Rows from block 5 of the image encoder, named by matrix and row number. Rows with one number belong to one neuron. Each number is 500 + 25 x the weight over its row's rms, rounded and kept within 0 to 999. All counts start at 0. Numbers have three digits each. After the name is the row's rms in percent of the matrix's.
# fc1: MLP up (encoder.blocks.5.mlp.fc1.weight, 1024x256), inputs 128-255
# fc2: MLP down (encoder.blocks.5.mlp.fc2.weight, 256x1024, transposed), outputs 128-255
fc1.210 092:538531496499490511491474502500540484464506471476464477476507460506489511490518520468506541495535473506486523459480490516490480485546520492499487484489507460516486479508532495531499500435488522493523462463463498501497442564487538489523516466500540517498519559455495519508515511507490496534505500519461507461499481508533507474497483461537527536498464541522537468496469505537504520440510
fc2.210 095:502494480494489513495541495508497501510493525542534506515520492514546498508476496541485525462521501497484531479501510527486527533455489467488503469512523489532488497473511509482523500515448488523527546513481526536490515501445482481434524501486496497576493503491507476512469522485491488490494517468517525483495514520492497476516500522479516491456516503499504516539520493474495535505531
fc1.211 113:509505510454492511519510505509494544478490498439545499503538486493522489480463544449514495488520534502521473496515521533502528490494492510495551505479474489506516524483541489503474482492493470491483524554431492508517523504528489553504496464482507503467497525491530548481449513523495500484525533458526469476544497523526544512498507511520486549470487463536515446494494453521491467469511
fc2.211 117:494513516486496537453529475496481491486516502497507472523468540523494511471473499526475527536503489487521500476543491482544539491493503517456502470495529485521516513463510498511520466516483502509529493468533509523499474525454527545525499438452515500498488511481504525532496524527526494516504509523514496499473494494497473547500480527476463491514516503462493488482502529464490516533474
fc1.212 099:516488510543524521522518513487516524486505520493480562499504550502487499514512480508497482458467482483524500489519422434552525524499544548482510488506469501504513516527461518471485509496500507490506529480481507451511528432486508502519503505514495436508525502533496472503469521522482458553509504479477496533485440490487475490521467529522496508499508519497517502471524485536515532510520
fc2.212 096:544467432517519467502491490466498504483513493518505508526481502524505472515474539502509471454502463472536511521488504510508478488491461489501503486493512514481461505514480441516519492484519498528483529510476482466460446491499525499460503561484499536458485542459490503524484429514542509452468487492509502477518501465512475471466501516498519504475540486457478506487493466483526513481524
fc1.213 101:527520516504490491506538545525493531529520485508504524489546509477520468473525492504495475468528486528521519496483482479531490500528522495475553503512460511516482508487472539477509527523474505496502474467516512536503543489485496555486469529543503495503515517440487478458505512461510514440505491519482531488496520490488468525513491491510473518487532516451507526545521521467452483531485
fc2.213 100:521507510483473544537489468520509514520529468539520509450475483485482529480487495485477544474457484497527450496488546546482528522487464542532506506508466495531532483549502498519513541500480538485499498490533530468486523498497499455504520533494508471532529517518505530489480542524529518490517465555496517480507507461510489484509459518515479494513494508495505519523531522535533503473494
fc1.214 098:505471453537518492463498485525534482515448489531482470461487545502531541508474507477484506483468511534509463517481509517523470480503464553474513495465510514524503553490511534462520482513489520517478475508502452474506500465496492497506510430456531501525548509527525513497514525525500481502508497488502475513483501501516505493511510475504507454508450519490504509501493486492484527490455
fc2.214 094:461488500465477548510546527553454555490508464495537511544481446514474504462498461485528564500506518504510482511547510516545455512482456501489535489512466517490541498517515485508481458507511475486528478491481485487503499485536472542502513541515446481473493520494458511503533493496510474495507494489479513519491502461498514492465442518469475509496517456488473456489502502516513492521527
fc1.215 101:517481535496494516508468469484533504536457497544447514517519468516490483481562533475478499500508509497527478458480485490492534477498475489507486480488559477489469556481470499457479486491481464513527464520492519502498487473407533456485501496474527477473498508499494521477490517468529539502563490474448511500480548507482506515499484520474497506469505506525522485499509508494485515492499
fc2.215 100:513525487481509495477547518487497502503524516457534533526502474539502479510531476514533509546501541478464488539485484494461488464478509480506484505531479510448529529482505519486514507553512536539441506450500493462529512556471501511520514482558441494519491481495486479480519472534493437486455507519495488479470504527502485465468499512564483494484536498499515473528489501464519542473472
fc1.216 094:505524473507523515453495498463502549534496520473505452480498503527512464528501519524463524475533524529494514461493514483508521546484464501472459506472492522547508494530495500528515498477479487453462475437513521481506514498474498502494506495506495496494545528492498512512460542470483502508504466481535553549487515513483508518523518492523520495498506523475511486530503456529470464526558
fc2.216 093:487523504525481500522532490522512563491542479510502485493494456457527549550522503471487467465508515493540492514525520473445445489485528509485513502511523480485518489500502490494445506501531496516466504536493493522506515463504483517497544499535508507484529519471504472504527505480532456459490501513478522509465522561523469466496514512510493491507485478521505528469542528495482508459496
fc1.217 099:482492508497504508488496492511451513461525491476481492537532489470531547505538522516453496536440474496528496470489552495504467504457492486486473521501479507524499502453552507486524453502524518481483522510505469538524488477506451450512476477468538504460487513493528478517518470465534477538504494527511486494515508520525460518532462496525532480459543501532492508447458540521473551497554
fc2.217 097:538467474513491508451518471447510502510499544485546512536467520465506482489498551503543504501462567513497480451537514519507473522508522470448543512519504487459482528531488502516455467551495523485563512495459524485525521520500522498497502539470496513539497459450483485509498496522503524457483487488466537528499525532483490491480504476505452496493473510475514517465502498534486480520482
fc1.218 098:488500472491517501501516540497511469468529476492493502457486522537482506513487468496534493498449511470563507502497460500518509452515493499492514514510509550472478517494516507514528479490470505508511510466551479475453513529514542462487505513522515486467493457493474541522505469497470519533476509512472511523481468446467502501501476544480513483450471484522467495508520561482514485481494
fc2.218 094:497484513543486514510509479489480531528513563499480536513481489508465499474536514486487501484495490507498527512483506501494485520488436506502493476491516486474481445488513500528528501518512495473507486484557504459504454496476462550564442507493469526521479473481519515482519467515462515476539512493477498473518511526494480534439536531469505492493485456501477500505500480526527481503513
fc1.219 093:515511526497490533492482517492499470532435499509484544540475438515507503506480488471489532448502510531504482466530503528507477485528498502493464500456517497484541415500529465467516495507481558490493493503512482480511503506493515473503508536530517475517513456502494514524502492485483472495493518507482507491496497485497451512486495550496535456503513525513508504519469533503515469487523
fc2.219 091:466438488509519506499497485535481483523509540512530441446518524531528479491521524501528463492511482500461522477495489515493485520476506493519480440469449511501437506455523518500478498518511500495506504536508511503524498508504504510476543525498501508508504497469448499481479485521518513508504513461510475488505508512498506520472565465509515531480524494513474495484531524531470500483483
fc1.220 108:458478479522472525501504515514514487511499485462519481462527480485477504509517494500467535527548489533510460492492460523534535441508528489497463499486521508531499518527542542521477490516495470491498482501524507534482514534461502510543468507533519481471522530504499499494484440501512528544467530533498505513467486472487534491502527467481501464467487477485510463511531546466461526518470
fc2.220 110:493528478486515462466535471504571536483487503490495497520477491508474542552514495479469506488496500509495511481476488512491475551562522520498503485539467472523524497469489491505489504517529462493519532486499511444518469486527482505480537497556495492537505447465490502507532449506524510508491502491448469496524526494485523490475516492537486495473496493542493476545529490560516422513511
fc1.221 110:502478505532518517482472513497539498498493504478489493504488475453505497500492493464509522512526525471486426478514467488461443505475504483509503494514527519476481519490495456472464544499489485486539465451500523475527511540521515506478461497476527480541484460507503510527487542481528501507530505480498501501453467543509475487539521505469513543487558519515499530479490495473506537546525
fc2.221 124:504507506470505439533460497463495482506546494506475514485553509486525508507500534539506498529510463505499488445527496511458491559494537554465499504509455517466506506527483523493504465493538484527526537519503521538524508529522499517434513487536489479501490517540568497462507524508498483482509481466502524499522511438507520495505503464511481471487488515467509503471498506501513494507507
fc1.222 088:521505503473522490475473454533477534471488501526442517497505478515469460474532526557501503554499521511499498493471486506499489527478505495496507473528486491504526527523525485515459510456490486464514476524510464491455529501550509486520457523487458460515491479486498468512509478499523522501486476475495474458495497502502462514457465503517527489518516480470478509529501507523499531451517
fc2.222 089:512513501499493550513473569502499514486499500468553526521541504490481501497511465519470494505537511549518523541514526522545519501512510488474523482439500504480510475485480500507533469484472497492501517548487479524493481487485491485507530483464517513481504470481553543534516509570505539495492561463492497501520508505514506513499522505555492514512483486537493520463485476498469446521513
fc1.223 096:497501513480492486469541478506495517556502527503499529463487496521523521483512492513438521508502499543506475481496494529490470450491527536523470537479466454485496492494500498504458509469514474483507455467467545492506531508499494503462475484498526511481515505484486492516508501535542489456497504481497441522486529501528520445496547537470512508490494481515473494492493457508463499461511
fc2.223 101:515533566505500494541489490489525494456451474514463529509518522497480504501512501492477512526466514540528517516527493536459509479440504517505517520494511509543511527498509545494545483485511507479517464491515506504504513489495535489515497512516530512519493440505504505508528529528498508565525529513507538495501507559508554542549485541496466517527507490525509474485471504517526515498524
fc1.224 106:500479498481446496501487506506543463504507526544464510517502472507506521486504474503541503492477451506439497515513455465511444509501499528482467508498494500517507511516506515493506505497513519532503469484519506473494483510471534491464514506484486529499523454514512497473541499554511479474497479511528523501499498561477481482494506534490492515462507464485501531516466476530499483504478
fc2.224 102:491466509503467503464499514515502538473515507484501484521513524485497464481488515525483501534487535448517499489508432476463497484532512489518480473464483460519516483508514509521484491497485472458505506481423474523534493496481483526524471488520514524521523508491460516485489480495485511508519472507505494454463510473464545533474507496451500503509494529482480476478457531450486503543518
fc1.225 114:474492483498501514495531541487547472510490503537497486453488516510513514515506498528469493480480517515555500486506492522551537487501545528485522490543523482526515494482508509495535537519497514480454542475496518514509484528552453462491511503501482514533490482519464524512476508472449458487561501472517506505524513511480522500482485462536505511521526528503487489494575560481508514538502
fc2.225 101:497468518521490460461499453478459535495518539496483522515485524518553545484457537535554478511478485494515452472504472485466478479468488516511523546516522468496509483522504458493504496469514516509490534523531524521521506517511499511526474554498439490518480500469525512510519472520529511510512486497508494529520492471537462506572528508487530513536493460475492465525462473506521490499512
fc1.226 085:500489519486482497489458483466492503442489519533496471509503528451504516445457464454526480489471468485479487489497535532497502438466523543477462532524469519501525513517547522460537486468525449467545473510495504533529483557487477519481489472530494499489502496523520475524503477525498511464488482497517501516504492500490473513476424515517523450501531464478487503472537500459520510490498
fc2.226 089:482522493540506526494523481480523512490506469522490543495491526473528518482471469498525489511522529528535483526464536487477505550497486505501482501492502487492555479510480506528489499543464480520525539520528470507467526523443502492482506520504496462513458512476464558523484488501518495525478514477518452499502483513472517485499546493484458543495504506572532512529510484500479484532543
fc1.227 098:505469473475545488465493502500472499456512511533528510478461523519478482505530532482471517486461469490522546513503479484497488539494515534550475480501520501464483478474530492494528476509494491467505542514524512558510518504501540481513512516484451503510497522538500522480566505491465544499500492478527474478493521488513473457462510545465409460484473474525459473506487497517491535484536
fc2.227 097:502469493516484509482473485513470523516455460497536523491514485513503483515496491486487553556500488505447515543527483505470468512516501531521471530484477521519477547545482498470496517513475531564514477501486494522506472483491515490457526507477487499498466461546505485497537458523461465503456498497488514496483525499574520528501503482495517527533502500466490523430484461477501505536467
fc1.228 092:494476529520499485553504584464469548535519492493487495507493491518474500504462506507484521438495510447508531493522526535515514459464499494466476522460448539511506528470517520481496500516447497494520478539523533537522531513480495470506487552488496506532514514502470521500482518477508513518502499475526522510498510494484505528447471515514527500476508538477486561526466499518500502477552
fc2.228 089:484459484476536476501516508491480499504500509520504477508508520480494513533570522508537470532512522481477473465492451470513474512494474504512500509481524477504457491532447463542531484522524511478481445468448495516469483482487484480499564469500544490493519482492574527533505495527504455531498475507477475523489476523533502546527519489511507489538484541505499469521513467471480514483497
fc1.229 095:498495481507488509497504516499531475561551534483506518517515538491472530490484442536510519484497535508501475462511503442514532539527481491460503516505475539501531488501497499510525485493500510523495506516484533484512472510480539542509502477539502505484479484535475502508473472469523490512535501532481488525505525521491475478517477572511509484505520469529483513531523500519472513496477
fc2.229 089:508487520531458517474507494447461502518465481485484503530532488523511516486519514467472498492525492535439527537529491512494461500491443524485489496492485458468485481533556498474491536538451510468482483481504510479519504486557525510508485498520499495523519540487464479484458515515503510535522504510521525518522480480496503530554517515517552499492534510482474514478508506498458501544499
fc1.230 097:508497490507521506481516514520542491510558520514522500508512498523474523530528493530509494535526452498511461533534497491469454529506499484522504454475541461522544491535493471489529525521510454498483551478483502512495499524473538541478528517524487525517489518495494518502530521518539480592481472457472489501490500490517498482557514478511465511530542501506488486483489509495487532486478
fc2.230 101:541487470479493565502514511493483538503464530517490460473502494491486496468479528526473506459491528496479516502445537496506545448489498482497492500514527457544492535521498530530518497482485551479497468504504493469528497517528500511513530470469506500493509482524490488471489504505480526524522502489498520501502510496529487512482503544528537516499510495489483513500509471451534471487514
fc1.231 095:542469480511477508484475498500484556482506506550489489490499525523477515462493526507469536483520466541501495545470503496526500537516491498539513480494497527528494530492514494488527483510535483513514500482510533549483505523492520501529512533480482533478528539487513510458463484485481534471472427507443463506493506461501542446504456520526491525513485506534497530496451492508483533471532
fc2.231 097:494502507506508528518495478465484522537452483456476462522509490482531533494456500467460488482524524469489518511576520486507543489452529505504485498487469493494511501509467498533490504498502469491465482480505444491492448504505489516431524517494508506439475490490515480471506496477475516512481500541502484459526471531532503513506537482492483471499531483486521514524475522491533486504509
fc1.232 098:513485477511518498436491482511480534492494436525495515493492513466480502465459517530532519512521479464488456492519461507483511439488490505497512443495526503487436501535496513467499517458469461517520473468544477530477454514478557536508538481485524509484500535497511505474492451516501482500484521522477493475515514479512493524481476500475501524545492456489496487536505530529466509488534
fc2.232 090:494475499529538497527521526501502525493539498489520503518520492512526500550479517531500508482510517484470508530487507530531521491477541512486482482518512451486483499518496505492512510491543476504483534547516471483521453492523451487487489466479503478507488476513515513462526480504451517490472526541481486484507521554474520449452481532478555479486530503533508484499462471511457469500500
fc1.233 102:503539491504525485513462511513467495514488467486517507524506486491507540481475472471519506485487484487479489500506471480516512462503483520547521516507506481504481487494493484471486517487510525492522525555506441516489519545531533493497505469472487496497502504505540553489528495492498518488493496487457521559482504546525457510460510460487474474515503561515534464506493456484530494488485
fc2.233 105:485497504491476505512534510507464457490467536499519447465454503529500503460499491486514504478524522469497530526550509479491504528495524514500470473520545529505515475518511492467552506505508515517534466521506529500513472487489470546510474507454506511516548440505478518498512523491488493502501524491475537506515503513477506529480460519490485509473561442461489520509497498475478492484471
fc1.234 108:509515493512461509544523488454464480528498494510485527500513503494488557493482523480491485515485540510537510469500494487540484497507520537496512506525490535489504541467498480502495504497499515461483427508496479534499485519507517515501495538460462490470550496458510518471485497525473504510505521439466523498484492508538516487494469508460452546550481488463500502491482486496528478524468
fc2.234 105:503508506487506445517478486554479486492543491502497451485432510465501490475519514493558517539579544479482509489503519531471491487425503478493453467479526456500514486521496490511476484515511510502495536512514548519491499497534498535521511518485506508489492485485469516519528524488544538470504503533498465515496521486502473531485506488485468513457553476512514496482506488496454444473486
fc1.235 101:514494477511484488496468501546494527500469500493496492448483543512531527496497468483455561520507510502514499487465529523538553495493533509471541516540522497480466532471492531466449529471470537478523548507502476515485445493509511499507484471516502474478467487451485531512485512538483492454483445482484504479479534504492496507515522507477516473489451516479489500497528502468497516481489
fc2.235 099:523468528464527503507509553520495537495494463510477510500538484472490489443485519512493499486502492510488497479531468522529479506495515508525505504508516527539501500498483503473508458487536456524472468482538531505496490519478457546503458484519478517507466511537505498501504482487506505502505503533459506495494460499527477548473500480484514512496509517551501477515512549482519507480500
fc1.236 111:513503497459494506492515447504498495484494539499520527525478476521473503456495499471503469523502506495488507563540507509464481462456494448529530523500542459481490492533486465469479526506508491544471471513491511460492489508519498501506515462502539515489474530507513507451472442501499505538483502490539475516497484493514533458517484536509510475500485512554517489493508509526512517479539
fc2.236 114:500496489484499497477468474525512517503509493441499495493498536487509475498521492498529529481502447476481482527499538484515506504490530441459498479516476481449483504542486529510489487460461465521526511528489502509555505459478520486459513498489524504449526527497490478515497490495494522484456514445483509507485508506494469456469506444535521529488525518491474502489480542516533500507482
fc1.237 105:475463568489508489496505505514500482512555505505535478556553463500536482532449498492460472534497509497507478473482482509488503494555492497488493534517502531535523468502515504508474498502449505517496515485487461453522535462483516502467543498508514497492482497497516528520515487532492460458465481466466476512500529516528452528510500480503492486516522516514521475485485493484479491501460
fc2.237 101:501437472444491465524513571518515497476480475518492506494503504504464548480510519472487525482537510504512535496493452498487513530488484540493551475537488467443475478489513535519487496475509499521499522467530500513531511546526530489482484515513483495493497528500497500525511486539482490485519532532533493461500523478527559450505506487469524496474537479486518501535502506522510493477538
fc1.238 093:510475460437517488497488510511483509531478534509483483472499486469500491547491510486485481521457485507503516509489511510499513497468510500451494491471540510480489489508511524462483539491522490533509527502521477487494483504483508468508522502531501508493486554512454489494479500514499507463481472545465506510512450469535487467459528464485516531507510511521508437514499515531468481499508
fc2.238 095:491487456516489500517483509492529488491512481462521498502522553509426516486501538474509515487513513517513498531498498500502470552537483514442525460486491477489498503542485456473530493512479485512483508535500459495530516477502463518493492502559454503444491459587487484496544532545503522521489480460504509477532513511481472542464536533540513486505528465452554516489499475537495466501503
fc1.239 106:477476506502476520498540486509506486507477505493501475477503466476532504517510446471477479499500508502500496510522473500414521479478493474486463477481518500470489507489500520515522506472498515493489537477506532515498498528546530505532482499518500516500507514518508512551481478508502551504519464522506540518508501524519543501493516489486477508479502460505491487501484507490533518504520
fc2.239 113:506507527469506493451518460492471553518520487504481486516520485527475506500468502541500518488516522482533492484517538527481470517514513515514546484485495539489526538465468477508473518511535503500491492514527481484535486485520544533533542522468485497485541479535477473493533509513497485481469544525451510528503516490506512511518483536562524539494467501451537503542531522498506480463546
fc1.240 114:555552481507492536493472511492487489529486556519487500525480510472473540434525462483499513526492488473453534530517500491483477482518479509495473511477543484509476525501497536492482505528518476527490450477501470506501503482453474530510494497468480514476465493443526473461498494517470475483529498521477567528497508580506528502472534525476480493489498496486519484531496541522491525487499
fc2.240 106:486479553451514528480470468479497526495530466490480467499458502566479485495496498496491472509530507486476485526502511504477461525517514491508529483486470531463483495465534507494471482528519502505517482520484479514456549540490487510500500498521512487516534551469536508474499525527519506475519498491502487478495493480503518505540495504528483495504538516488450533508473532515506521521507
fc1.241 094:506497502471506484484496505512527510481504463518527520474501487485511440503491433524496496516570509492488510484488553488536493492524524528520564546493453522439489467497538499491494488510493491512468510482539466448491532463520524522526503491500498521484533425548483513531482508463516503535542506485492522493526521471504510491512540473457552508501504548470511497528513509506489472509482
fc2.241 091:481511533518545455485484468527537534470474508490479499501475503477460532550504474491500491487516468484507515544520553458444523514522488530449492531535491515507457522499475483476528514463489472483501523486505438506531479494467510516541555503534486507527541538475522539522485479498496443481504517527527501506523508531523469519513465502481480491470531518507520475479515479499525527469515
fc1.242 101:464514516519481502491480513503508504516509461494549497493488507449517495462514514477519505487530535504486475572478477492512511472515486492520488457479509497495514514487525523500513459470439483511499491495459507488537494523501503526485499484469505542486528527447472495522485500478535473511483474527459474516509490511488506524515531507516502520455455573441555514516493477531490503494442
fc2.242 105:551513531534545515512540496549501502490510491512470520526505484496520547499519522521499508518501537477533500471461517490501481488455507534486453530476494524451511484500487497456465536508538501524474493513530461516489491460483522512521490525465514501501469508486476498524510491463479500469497524457541521509489503488485530499525509512498498475485508506567500484511484531495502520519557
fc1.243 084:491491482458485503511472485477466503497458464524469471516536466489475475517480477506520478532504452551520488514451533511478512517512509535501489501482493499501487516491472475513490486538478475510523560508501457527487505460513502455502474507551530501474511483530499475480536510504500540491488489503523443504499473491511525518475479517443504531497463499515485504504494463478495488502482
fc2.243 087:518496477497490462521517469504530491509492500476490485537493463471587476537507460525479497518469487471484467466508528490466527442521467465504494506470512512504501487466471472504515534478500489482496517487477483485541486533464476540485489512537481478467501492481473483481534495473520495464495540541498499528491516470516511502531488497490520512471512497512497521492467521487510526478487
fc1.244 099:482499453470518495502484484465488550538511513477505489543477500477510495534492472523509500516535517505505517549491539494541449544482487498499518480523517523496502464510493467512495495491541488530504473516496498455507522500515474498501548523486472466501493476453483513470533470455523541530465505541461517503508542485496543511522473485523472509520500517540493484486496519490491484531500
fc2.244 097:500493501474502539527511490446538500475507489534530515493507514486489509521527527505478528477522529511521503480503519553537529502550488462513503487456499457487491526545525448485508521510523506518493502504494519554512484483507483482582509458522478482508517530474498449489503468515536486522517512494531512506549502521524528541478526502497518461487542525476529463487511505493509491472489
fc1.245 111:526487502515477510532445560486512454513481514519516507459516484514495443446541476503531494512474471539507481479519527486492498536488489479503492548513558547478530501519568514492509470492460493475477505497485508476484485466496509482490485501492531521483493471489491458457535517514487491543507446506493491477483506486462468509470453519548476479481490474505455488469501526504482461523483
fc2.245 123:494494483510492503462475457521547491496521544500505530509489506474496544483490486495501456526478483493457470502511475560519522528489458536479531458514464471493508486445494514524501485479456490495459462500474520490466494539506501481496514495550509503471490485487478529497451481521532465502488469517525510497465495546501526548506480503494521492517482514518488465535462556511501461498521
fc1.246 087:513509465532513534510499519497477490458484446484488494496547499510502500531477455504480493502470496513524509520491535531496532538528484451512505456526479483510512482505509474495455510547509496531454490493459515482484546490469527478502467559526513475494512471544518532486498519482532469465508499463493509521554504539489516485483465459426515502545487479501484516525518527504476488545457
fc2.246 086:501487518461510490488474540506517498499475465516530461454462511513465474481514555443509495486503523484457517498539432498520532480524505490563527522546551458505499504495473454516560505494507497495550505519457492541494463516532499536500515522504466503513510529461522508523453477528522487505483505509483507543530521450477510521480520519518520530520505482510470470450500480460519487492497
fc1.247 091:529505476458514474529526538510478509457529509502499496478520487498540508522505499498486532513522523483530545453478520504502523442530479508520514509504522553500541468479495543524500500463508528497463483467491529518485503552443526538505471506448524554510485507474473501493515491475529495524535521508495501455480510525495497446500476486489484514530497504504476491498463515465477499518493
fc2.247 094:452497482459547504485461529483458546510512518540492464463458503448532496501475491484497505489486541499545455541507489511462477491494498504490484530498510486503492463544513520477507465519503509521494514475534512528514530500538489526503517507492476482500513461491510513466476476540528496444489469496502457515536503482483473493479549499493486505508488474503468498471487492529503500532484
fc1.248 100:485482536497507521569502481486483519503497537477474438489508486543523496545483473474521549506514566513486464553510538488509471503511475494518531475495484518507503511539500487486553521495526517442518523508548494522466474547531480526448478516498498477502538478479463548528489495489490514502524453477501544499475474488502500470491502518521458522468499496528495460495471562445488496511542
fc2.248 093:532525477476508500514499506505478492464518557503530507481470487530496498463517523510497506467480509531498468506514457542496496502482494516490517519527502521470529494501490511535437485496535536467526473517460495485485485547540485506540540489493543500466477503538503490500502503510516447504501473477534497442521493504524499486502503532496512482498464488532497528490521510498469483498527
fc1.249 104:547522505495505493504483532479472543505505478534501526459543519509465532504498496488503551514510470491518516489480511465451509451466494511507477492466494501492492527513519515501509485499480509506492489530482532500472537521519496439487504500505527501498503465529515504493501481521512521512497488478428465492518498486476469499520522475510517510494460462496498442487458484484521516559473
fc2.249 099:463459461535507495509543538548487513529504486483491488504523529467508518534505524536538458492447516468470511501529550491522469499541521490506442476547452511508498513507489455530546514539493474520495517532507459496508482420505462513534515479490529503505494534518484507528515502544471508493495513523520491489507507510518499498478465488452504482449497497508506485495497499459486507508502
fc1.250 096:469550519524525488496498469528515507495513528516495500502501470482502512464488501496488521487487563473516496460505503495490480504491517510537497506533511515465510482488528503475447468540529525467497494520514521496451504515457484483499541476488535465466515510493506512488477481399511544503504510467499474528505602509519518467495479497504462511488469538519448475523476523503430536505483
fc2.250 094:531475493491478440484494504487508543516480509495514504482480512519454497516508514536487507460527538479511533518518535529534527490489508452513504486446514480498481519521507481491502534468531499552459557511517486481514462489525483532468467491542496520516474497530455483546507475533502473526468490502514502549470504505511479521532498483518478518466475514498489496448467451528528527499511
fc1.251 103:482507482494522495496489564495499477550529508502494470513550483496498550534493524489476529478517504503528483471537466549499457479495559528521475513538487518498505483486496469521543511468515514478484506477492512499454483465448516496477494430458512510476506484436452509484512481492540504495541530502503472487483504506485473492481527514493454509520501489478463506499487488532496509508573
fc2.251 092:522523502492547491551517475533534515494489560532509476522530522548502533506506536497518512523526506514475500503474512495500463530546518528552526487513478486467470501525532491477487502486468508529540449454468499521517521467504497531536492493493507519530519536508466510492531481504489475452479514489473512486476471465516493531519544533511510530501505512517524490492493515468538500503493
fc1.252 109:462508495500538533481524464483506499531492485533516480531517569463462454516495427548529546498503500476497512505483521521505542530487492515503493508490505553545477532547502554469544500492491504480513487486466552520508467509496476537478470489460457530495546507474520526528507528502504499526531506471470504521499501512523530514473469493501514513514524473490489540489487537544505485515463
fc2.252 105:525490522502465497531499518443477483498536489475514480504496488523506552505534523466476513509541499508488512475520520490502509481491496475513510511527473522480517481520481474514540521496496509502480484446501490511519498525543479501525515498501517500527464497512507507498523518538511506523470506465521470475507464501531501487519437546542472491461496516505481492462496499444452491497520
fc1.253 104:467528506489454528523489474487500434509505517511499520470502473453462498513557481500499496480476486477515496514540526462466526504487487545508508505476547483507477510493549512487515506539472516448490481476489521461517508506514543443509539557462493480523474490491517542460507486440489518530494474502506526550482495488528520487494483492536507480496530506530510507555504492478473523489493
fc2.253 105:514478485468479533477543520495519531522519494510530474501538502472511484519488514499503480526486499488484542499499558495531489527470528516465501477479496539475490476484472518500466492504472476510513511512495489500516500456529505528484528497513499494463506504477497508531458545473505524483496524486454502504507510470503478499516529500512493514482516523474494520461470491488493492513472
fc1.254 099:568491499492521529472540535479543502510558507527542531496514576499481481516476491477477502503524500488488447479491485512463511530496479478485472502509514510521515466530512492477558459483541504492466460532509508539465471536502521545479480510524517499471503476492502459483536491492453493515508499492502502518542508511537481506501494538478502483510471530495539487524530462531472500491485
fc2.254 101:438505517513501522497450507515476496460488480468476563530491553506541504495491518518490485455484507499463478468554482476508498471514474497523461449524515473494516491485566536516505496532524512491500523502474484492491484498523536488514493500468473512531558545490461494487468518517534480513487582541508527487502491514476513506491495504463481543508486477513493507489497460488523503494534
fc1.255 109:488520472488551484475508486481503550520528484503502527542515509477505515495497506506523506503512497491523513491463429536468447493548450514432481523498517472504492506489480503491482478524547497474511525488469454501526539440519544507528469501499489461471501540577468533465514499530508513512526511474527508483500520515505463513499507514469507482519508519519508485481502505508458507535557
fc2.255 095:531473542523485539562548519526522534534506522494492453488505494484535529537552480485484482509501534517513448471526468480514511541516498467485493503540531501466517491519515555452470493537512512537533452506510491524495478455491481485475477526485515512448508494492499471511489519487497517478540482493496476574474525497494473467493491500480503536534492469533505496491471515478472487523474
fc1.256 098:478488500485551514485481492493537519538492486443492519484514513518494512468475471505506477468501488531513505523491505534543507504499455524469479526518502499497488526494549461441531494461495451528526507532464525486478491512465525466499490525471499495477523507476508549507470520513494496512484499501470533531517482501505509475526482534485533489484547541542522469500460516507532441479496
fc2.256 093:539475503537490550504467530479505486506483491507480517527509530538518521516472524483546527498566494486501534555483505487511504522514484550489506470475507479579509484526432448533467498525500464480501463494504508509473528510498477501464529503547503488482493521482540512507580551498439494480458509513511512492509516509479516514449499472508485475513501447516535472466527489508493513461510
fc1.257 102:502515522487483499504445517522512484494504483442501493476509465509562497481476508512492484519546527525503520485465501520521491506486475545481498518522451482495477481484477466486495472502495477528513486498482506520499461523487510562502469491467526521505504502509494496506476518528533484484548507538454512487543501503487478518527494523511488486484486497552473515507536476491504491494475
fc2.257 104:496503517474470519489489500475477508473518479507517544473507494525496492533487505505518496490481509484521498490539478513480517536490447512505490478493498526473485469497512498520480551538529503509528505490513501476523468485489518472493546491456512505520485503496495495451519525465512466530478509488519491530516497520522512495519467482508498523456470455539458472513486542467502530531516
fc1.258 105:489547482537455517468511499470467568506494509463460458500497468450495519517526524484544481495478508505505510495523505531530448459544475498517503462498509495519522522507497509503468493522502521466490505513515473522530517474495479523483473553495507514483461491538496514475509510468477476555506491543504537535450499529515500482478485503494512486490474520461518506480463478487512528503509
fc2.258 105:560532526491497469496546495483512485529487465540473491513477485549511482476517466514467452544517508506539520545520454473490524495511520504553467468507451463505503530501487518504486491473548535508453494525527459487513516519502495454504516484514506529471511493460489517507522488522494539461470465532483456505545506473468465477515494527504547514489485464551509529483517484493493482504459
fc1.259 109:488470500551485501513524554454505514509503504541542483515496504482513493488470494530533486476542516567504486479529470478475510523486468495490464512474524471512486480495475465506524494492481549502528464491499500531481460520498485483548508503493504560517528554500524502527470476533438516515503435496495574569486483515498480519503519512493500514474502537561494549503477481474534502460533
fc2.259 113:507509480511506501555524482496455493487485502498492477502470501481475495505464502495491520498490516470519514463469516490479489499503551468460511464485452478506478475455456497538481498511520451492513519454470516482512520502484535509468539436471465484484487489447537503469475511470511498454504547531491473464489550466491502489513513446494500446491524523445506490477482468517466481506497
fc1.260 100:466530505538484474525489476488545461543529518492513452515520462490459477437542499523465459476520545516504513483548470492494472489489468473475523530485472507477477548518502562530496492500513478485539522524516486488524476525475487469476509461492505517513493502484454543503509513559500482509516501490509485511512513519501478516462490479533530495488462492480496481485508488513487449559516
fc2.260 096:423543546483468486501461513487453491484502549457483530476498463505483483532494506475485486470491501462494510525477450500505550506500494456548473504512505485537480491477493478464503456495482498529533464506500488512474476523492517492497503534497491468529523486504488479518470477457520446510533484527508504504463527554530501463544506526505482454496549525486494489507469532501516533521506
fc1.261 097:542501483489544469513473481554478499542525499482479472525438453513490513543529524531512476481498498505463501508534507492482516473490461491486518471494488462512525521466499468514517487478502494519532511483499506459509525465517476532512503477513471532521542471497501469491497484519519508503445491495541452520524505484537505478478494503469485518484505464490513508476494473486497466503522
fc2.261 097:507498532518493510505506477471490510507455509518469518501524470526505547505504504482538470524469519492529486486462524519480472512580477492492522521473498481482505473523514507534496506489541526518517501490528522460470479507496479473496488483497502513563448533510497508530535497535499501500522452505488543479467520499533473495484503480503480464520502522517479510511546549527452518520530
fc1.262 093:531450512470471522476508537516527489471481455483511481520532470497506472474487557513506448470520533490483528492505486516521458506548501500436493497484477488533511507497538491503509555514484479476461474475521493531489516499460494519488532517508477492437492461500494527507506567529522515474488474518534511510511513482494480476504466533469501480519523499446500482509488492471493512469469
fc2.262 091:495491483549521490524480501491453487497528518536496508477509485519486489480496445450516506515466473511501475512502509516462492473530493530562478489477533524501482493465485520525477459519503543516568475489498515512502434514506498486504507495520522499500531501497502465457493492539463497488494487513477502476498496524480502503515489491558508544445480457523503498535523526512548496482487